python train.py --arch="xception" --model="CTC image transcriber" --dataset="short English words printed on busy colour backdrops" --train_examples=90422 --image_size=64 --crop_scale_min=1 --horizontal_flip=false --cutout=0.25 --tokenizer="char" --vocab_size=30 --norm="groupnorm" --hidden_act="relu" --weight_standardization=false --depths=[3, 6, 6] --kernel_size=3 --stem="deep" --widths=[128, 256, 512] --init="kaiming_normal" --residual_init="none" --optimizer="muon" --muon_scale="match_rms_adamw" --learning_rate=0.0039 --momentum=0.95 --nesterov=true --orthogonalizer="newton_schulz_5" --adamw_lr_other_params=0.0021 --max_steps=6400 --batch_size=64 --epochs=4.5 --lr_schedule="cosine" --final_lr_fraction=0 --warmup_steps=1280 --weight_decay=0.3 --adamw_weight_decay_other_params=0.01
Rows from block 8 of a small CTC image transcriber, named by matrix and row number. Rows with one number belong to one channel. Each number is 128 + 24 x the weight over its row's rms, rounded and kept within 0 to 255. All counts start at 0.
After each channel's rows are labels from the 100 images, of 14976, where the channel reaches its highest value: "lies over" is the class under the peak. Only what is clearly more common there than usual is listed. The data: short English words printed on busy colour backdrops.
# convs1: first pointwise conv (model.blocks.8.convs.1.weight, 256x256x1x1), inputs 0-127
# convs3: second pointwise conv (model.blocks.8.convs.3.weight, 256x256x1x1, transposed), outputs 0-127

convs1.217 [111 174 131 127 118 132 151 138 131 145 154 113 137 138 127 150 135 100 146 176 146 134  92 101  93 145  91 145 131 111 140 135 123 119 118  96  77  84 118 109 133 173 130 150  98 137 135  88 132 123 132 102 142 101 120 107 112 115 120 119 131 133 146 107 117 113  93 159 161 165  98 123 111 100  87 114 132 157 118 149 120 159 146 116 100 113 163 167 124 128 172 104 162 158 138  74 141 128 117  83  78 111  89 109 125 129  94 140 128 132 127 127 115 147 107  85 144 146 152 142 139 127 151 142 118 112 144 145]
convs3.217 [157 113  96 108 109 160 140 138 130 114 108 129 141 118 123 133 156 105 116 107 126 138 116 126 104 116 106 152  91 144 104 106 131  99  71 147 153 121 101 141 131 132 125 157 126 126 160 122 165 100 185 121 119 122 164 164  85 125 116 200 154 115 100 122 120 127 119 146 145 109 140 110 134  91 108  97  88 144 145 102 118  88 132 136 106 117 103 105 126 141 137 143 129 114 118  94 126 163  93 148 137 118 114 118 107 161 125 172 101 117 138 158 119  86  70 139 137  96 121 104 167 116 150 141 148  62 106  99]
lies over: letter s

convs1.252 [125  63 109 112 139 105 149 147 150 102 147 131 119  85 143 119 162 167 131 112 125 118 156  89 130 116 134 182 117 115 114 137 129 140 136 152 163 151 128 130  96 135 137 134 156 160 137 109  79 127 109 157 114 100 187 129 105 122 128 141 114 154 103 151  82 150 132 163 127 134  85 128 126 136 166 150 134 120  26 124 127 154 169 118 143 140 133 144  97 146 137  76 111 101 144 114 105 158 131 189  58 115 125 118 141 106 145  88 113 133 135 168 117 136 121 137 114 117 128 119 133 139 150 139 108 105  95 113]
convs3.252 [126 141  98 119 152 135 139 143 150 118 163 172 128 156 152 119 115 113 114  47 121 119 138 150  92 143  99 184 106  95 164 146 130 117 158 168 121 119 120 148 134 109 101 113 123 127 136 126 136 130  98 134 138  42 146 128 116  81 117 197 107 108 110 110 140 137 155 135 155 106 151 131 115 126  90 113 107  87 120 141 151 112 101 149 105 134  93 113 146  89 123 101 111 123 139 136 101  99  89 179 121  97 104 123 121 122 126 170  86 153 143 106 106 184 163  97 169 140 122  90 158 132  81 108 144 134  82 129]
lies over: letter t

convs1.122 [120 140 147 137 135 112  98 161 108 114 172 114  90 135 166 134 103 153 148 175 162 103 108 100 124 124 114 151 129 107 105 120 111 165 141 140 120 137 183 105 159 110 147 126 155 140 108 144 147 122  98 136 136 112 116 152 134 136 133  95 138 126 184 118 126 105 178  95 116  90  59 126 160 143 136 105 167 119 125 182  77 150 172 115 173 125 118 124  99 121 146 147 139 167 123 119 112 170  97 134  92  99 116 146 125 139 116 132 104 142 104 122 133 137 105  99  88  97 131 132 174 128 109 108 140 173 161 133]
convs3.122 [105 157 135 125 144 158 112 104 111 130 156 125 158 130 136 138 100 127 116 154  87 115 127 163  93 115 139 145 149 159 119 155 171 151 109 151 172 118  97 114 152 130 151 152 110 149 126 122 179 101 156 116 152 147 178 162 113 115  93 100 122 114 130 146 141 155 115 114 133 151 119 110 108 111 131  97 128 126  83 100 161  95 125 130 118 119 162  83  65 146 106 124 121 145 133 128 140 117 131  98 103 138 120 109 188 133  95 120 137 110 161 128 194 147 123 118 122 125 116  91 106 126 164 149 120 175 146 150]
lies over: letter r

convs1.167 [109 127 134 119  93 124 144 134  80 108 140 170 122  96 140 126 118 146 132 120 129 134  87 144 144 124  88 125 140 173 147 145 140 128 167 147 146 141 165 109 102 132 144 150 118 136 130  98 161 136 122 125 106 158 133 134 107 187 143  96 161 104 115 109 134 181 119 130 136 177 132 117 105  89 136 159 129 121  95 111 142 120 161 149 189  97 171 125 117 198  91 142 131 108 159 111 133 123 173 125 134 114 112 122 147 124 154 141 119 110 125 130 111 126 149 125 152 151  83 146 152 110 165 127 117 148 100 130]
convs3.167 [128 125 138 122 148 124 129 162 129 125 153  97 131 113 150 115 132 157 107 121 148 187 132 133 130 138 147 113  87 110 131 142 130 122 137  93 162 112 118 126 135 104 119 108 139 112 168 107  99 102 158 146 125 138 107 108 141 116 107 115  53 127 103 104 139  83 126 144 125 150 107 121 192 140 162 100 105 145  88 132 111 143 147 116  77 146 118 108 171 123 145 102 122 111 124 118  76 118 116 134  52  97 159 110 159 139 176 120 147 133  91 166 120 142  86 118 105 142 133 129 106 136 131 109 118  80 140 146]
lies over: letter r

convs1.240 [137 173 115  98 119 160 160 139  93 129 130 108 133 130 152 111 115 137 142 107 125 117 118 105 133 110  75 139  75 186 180 129 153 139 158 136 120 104 111  93 129 115 143 125 146 130  97 115 121  87  87 114 154 121 154 119 131 137 123 126 105 108 152  78 137 110 122 176 126 119 123  88 188 116 127 114 126 148 151 146 156  86 106 135 130 146 104 115 133 117  97 158 118 147 127 132 108 149 113  99 125  86 125 118 131 138  83 118 131 166 104 177 122 198 125  99  89  86 117 139 117 114 147 135 155 166  74 134]
convs3.240 [120 190 127 143 156 108 119 102 145 167 163 117  94 118 121 120 108 142  72 122 156 130 146 174 123 138 113 104  82 137 170 119 134  91  82 187 151 144 138 151 123 140 107 122 143 124 153 147 114 128 107 132 146 120 130 110 166 125 157 115  89 129 173 156 144 150 150 135 136  85 129  77 123 164 111 157 135 121 142 135 107 151 169 126 108 131 130 129 142 117 156 127 148  99 108 120 158 148 167  91 157 133 125 116 106 133 156 108 111 128 159 146 121 176 110 118 112 147 159 136 164 140 147 127 117 126 125  94]
lies over: letter r

convs1.97 [153 118 202 150  95 170 110 152 117 140 138 151 135 143 155 145  99  88 125 112 127  67 119 171  92 130 146 121 147 148 115 142 138 131 136  70  82 144 120 139 134 143 109 122 145 113 156 136 104 142  99 121 124 108 153 118  82 143 136 131 133 129 131 131 152 157 147 141 126 106 110 151 122 142  82 166 160  97 110 177  89 110  97 129 145 126 133 136 127 105 129 114 183 200 126  94  84 134 150 151 123 120 135  88 101 105 153 144 153 138 127 131 126 136 134 179 157 131 151 110 114 140 120 129 128 126 116 126]
convs3.97 [134 124 180 137 130 119  98 132  98 123 130 103 131 163 117  99 162 148 149 147 154 130 138 143 131 159 159 133 166 118 144 115 118 107  95 127 131 123  93  99 153 137 104 128 130 108  96 125 105 141 118  92  83 119 123 180 125 117 127 111 149 149 164 107 123 162 141  61 161 137 135 110 113  80 100  98 120 183 129 132 173 124 127 131 105 151 114 160 189  83 127 165  91  84 106 139 123 139  88 105 126 139 111  99 122 147 112 117  73 137 152 117 126 159 163 104 108 110 116 101 124 138 145 128 145 124 101 130]
lies over: letter s

convs1.211 [158 109 152 112 119 132 104  99 136 126 160 144 104 158 103 114 171 103 160 155 149 106 129 144 112 118 140 109 166 120 123 121 167  79 108 123 157 145 163 116 113 108 123 137 102 125 154 145 168 145 142 125 107 143 174 151 133 128 115 127 122 101 136 104 106 116 140 129 150 143 134 122 155 113 115  34 142 136  82 129 155 121 134 113 159 108 117 142 184  89 120 133 137 114 128 102 154 113  90 123 166 133 141 134 110 122 145 156 136 135 137  98 147  92  92 121 134 193 110 134 127 167  99 111 129 118 150 128]
convs3.211 [137 143 114 117 111 115 130 112 103  91 128 140 155 173 112 127 142 148 123 115 116 146 143 127 108 131 121 112 115 120 140 142 116 110 157 130 109 158 180 107  97 123  90 156 159 108 112 103 181 136 107 101 167 139 100  95 136 141 114 109 143 112  43 168 151 120 148 144 122 134 162  94 117 147 128  50 116 132 157 128 121 145 150 155 170 147  84  96 107 136 110 157 139 123 153 132 120 184 126  98 111 113  81 110 147 153 135 157 130 128 110 110  89 165 119 102 136 151 109  99 174 114 106 115 153 120 172 162]
lies over: letter a

convs1.228 [127 121  87 133 166 175 151 152 186  48  68 125 155 112 107 151 120 125 106 147 131  87 180 120 140 114 177 131 106 107 109 185 117  81 114 154 121 102 128 102  99  75 144 123 138  95 103 134  92 125 132 148 131 194 109 119 122 119  93 133 120 148 115 111 145 124 112 131 141 114 134 139 168 147 116  94 151 125 159 128 117  89 116 134 126 141 118 141 104 128 171  83 126 162 149 167 101 158 127 146 106 150  91 129 130  87 144 122 113 108 102 120 133  90 116 139 128 137 124 111 124 126 133 119 165 107  97 139]
convs3.228 [152 177 112 123 105 144 131 147 131 180 138  90  79 172 119 123 141 125 104 154 115 129 122 132 158  94 127 116 148 129 148 136 102 136  86 136 113 146 128 123  94 145 171 142 127 144 150 112 123 138 135 132  91 169 130 118  88 117 103 160 103 123 115 128 173  85 123 119 111 153 138 101 102  99 124 155 138 114 109 122 163 125 137 114 142 125 129 147 121 114 109  86 135 125 131 132 119  75 112  47 107 175  85 136 113 123 102 112 113 127 142 101 100  87 101 108 146 137 104 116 162  92 113 108 129 146  92 112]
lies over: letter t

convs1.187 [118  97  96 133  97 147 161 112  92 148 125 124 161  76 137 157 127 147 142 152 127 106 130 138 152 155 101 167 147 107  90 124 122 120  83 119 140 128 150 119 117 122 177 119 104 108 126 142 114 152 147 148 111 144 132  90 106 136 106 127 112 117 137  95  77 132 128 111 108 105 109 109 115 128 109 159 118 162 115 110 159 180 131 104 123 132 128 133 128 140 130 145 168  99 128 123  81 147 133  60 115  96 130  68 167 142 116  99 145 134 133 150 143 119 101 150 150 166 124 167 155  94 120 165  97 119 158 133]
convs3.187 [141 125  75 136 125 152 188 146  79 107 139 131 127 153 114 119  92 138 150 165 145 149 155 130 149 127 144 132 169 115 119  87 142 150 140 123 149  94 135 123 132 153 108 124 179 147 138 172 121 187 149 141 131 153 162  98 111 132 118 111 130 132 133 148 111 112 136 155 130 169 148 164 192 162 112 122 169 122 171 144 105  94 152 132  88 122 168 122 132  93 135 135 123 115 105 118 111 107 151  69 137 151 122  92  91 161 147 123 132 115 133 140 147 142 132 129 130  97 144 143 151 176 136 104  90 117 117 133]
lies over: letter t

convs1.102 [108 188 152 156 116 122  88 108 113 119 146 148 165 108 131 116 117 114 163 136 118 133  98 126 130 160 147 145 147 119 160 140 128 134  95 144 159 109 148 126 170 107 142 170 122  77 115 107 124 101 134 121 149 129 163  60 123 142 115 190 109  98 150 109 121 100 148 151 115 160 118 116  81 186  74  75 154 128 141 166 162 135 143 112 134 160  90  99 124 123 114 119 118 113  96  97 102  46 128 103 111 126 129 115 151 123 118 106 143 119 172 159  92 120 146 149 101 176 128 127 148 172  99 109 128 105 122 132]
convs3.102 [154  92 189 129 129 122 139 152 162  60 167 137 101 132 147  96 102 107 108 114 117 164  81 124 118 132 121 121  87 113 136 104 128 151 108 142 103 123 138 123 100 133  96  96 122 139 147 117 117 128 111 142 119 130 164 104  67 137 128 134 134 127 102 169 115 118 120 111 124 160 138 122 175 125 135 145 131 130 122 106 127  92 127 128 150 141 120 148 110 154 111 119 148 119 142 103  98 149 172 191 124 125 159 131 165 116 117 142 104 110  75 169 128 122 109 141 104 128 149 108 171 134 100  85 139 126 139 168]
lies over: letter a

convs1.9 [108 165 119 177  98 138 111 115  92 103 103 152 119 132 155 120 151 136  83 133 126  99  86 107 106 156 165 135 151 154 128 112 135 105 132 146 117 142 156  85 183 148 105 121 118 120 102 112 142 141 124  83 121 140  92 109 115 113  54 127  83 124 121 120 113 161 148 131  98  90 150 146 119 121 115 132 142 106 116 131 124 142 126 140 126 137 131  96 139 152 117 186  89  83 146 107 126 175 124 106 135  95 143 105 186 113  94 145 127 133 120 148 155 146 161 159 157 109 131 146 118 116 118 114 121 127  98 114]
convs3.9 [147 150 165 131 163 127 110 144 108 110 167 111 108 139 163 165 119 156 130 146 123 130 154 139 107  92 125 128 132 144 108 121 138 136  81 136  89 122 136 114 141 146 135 184 112 130 123 199 141  79  96 119 150 182  85 148 150 154 143 142 100 139 128 143  92 147 132 145 131 145 102 153  91  88 158 133  99 133  95 135 122 152 131 149 108 118 147 135 202 165 144  62 124 117 145 114 111 139 132 168 101 130 115 167  84  89 149 150 138 144 116 137 133 167 115 110 128 115 150 137 159 115 120 112 125 129 153 149]
lies over: letter r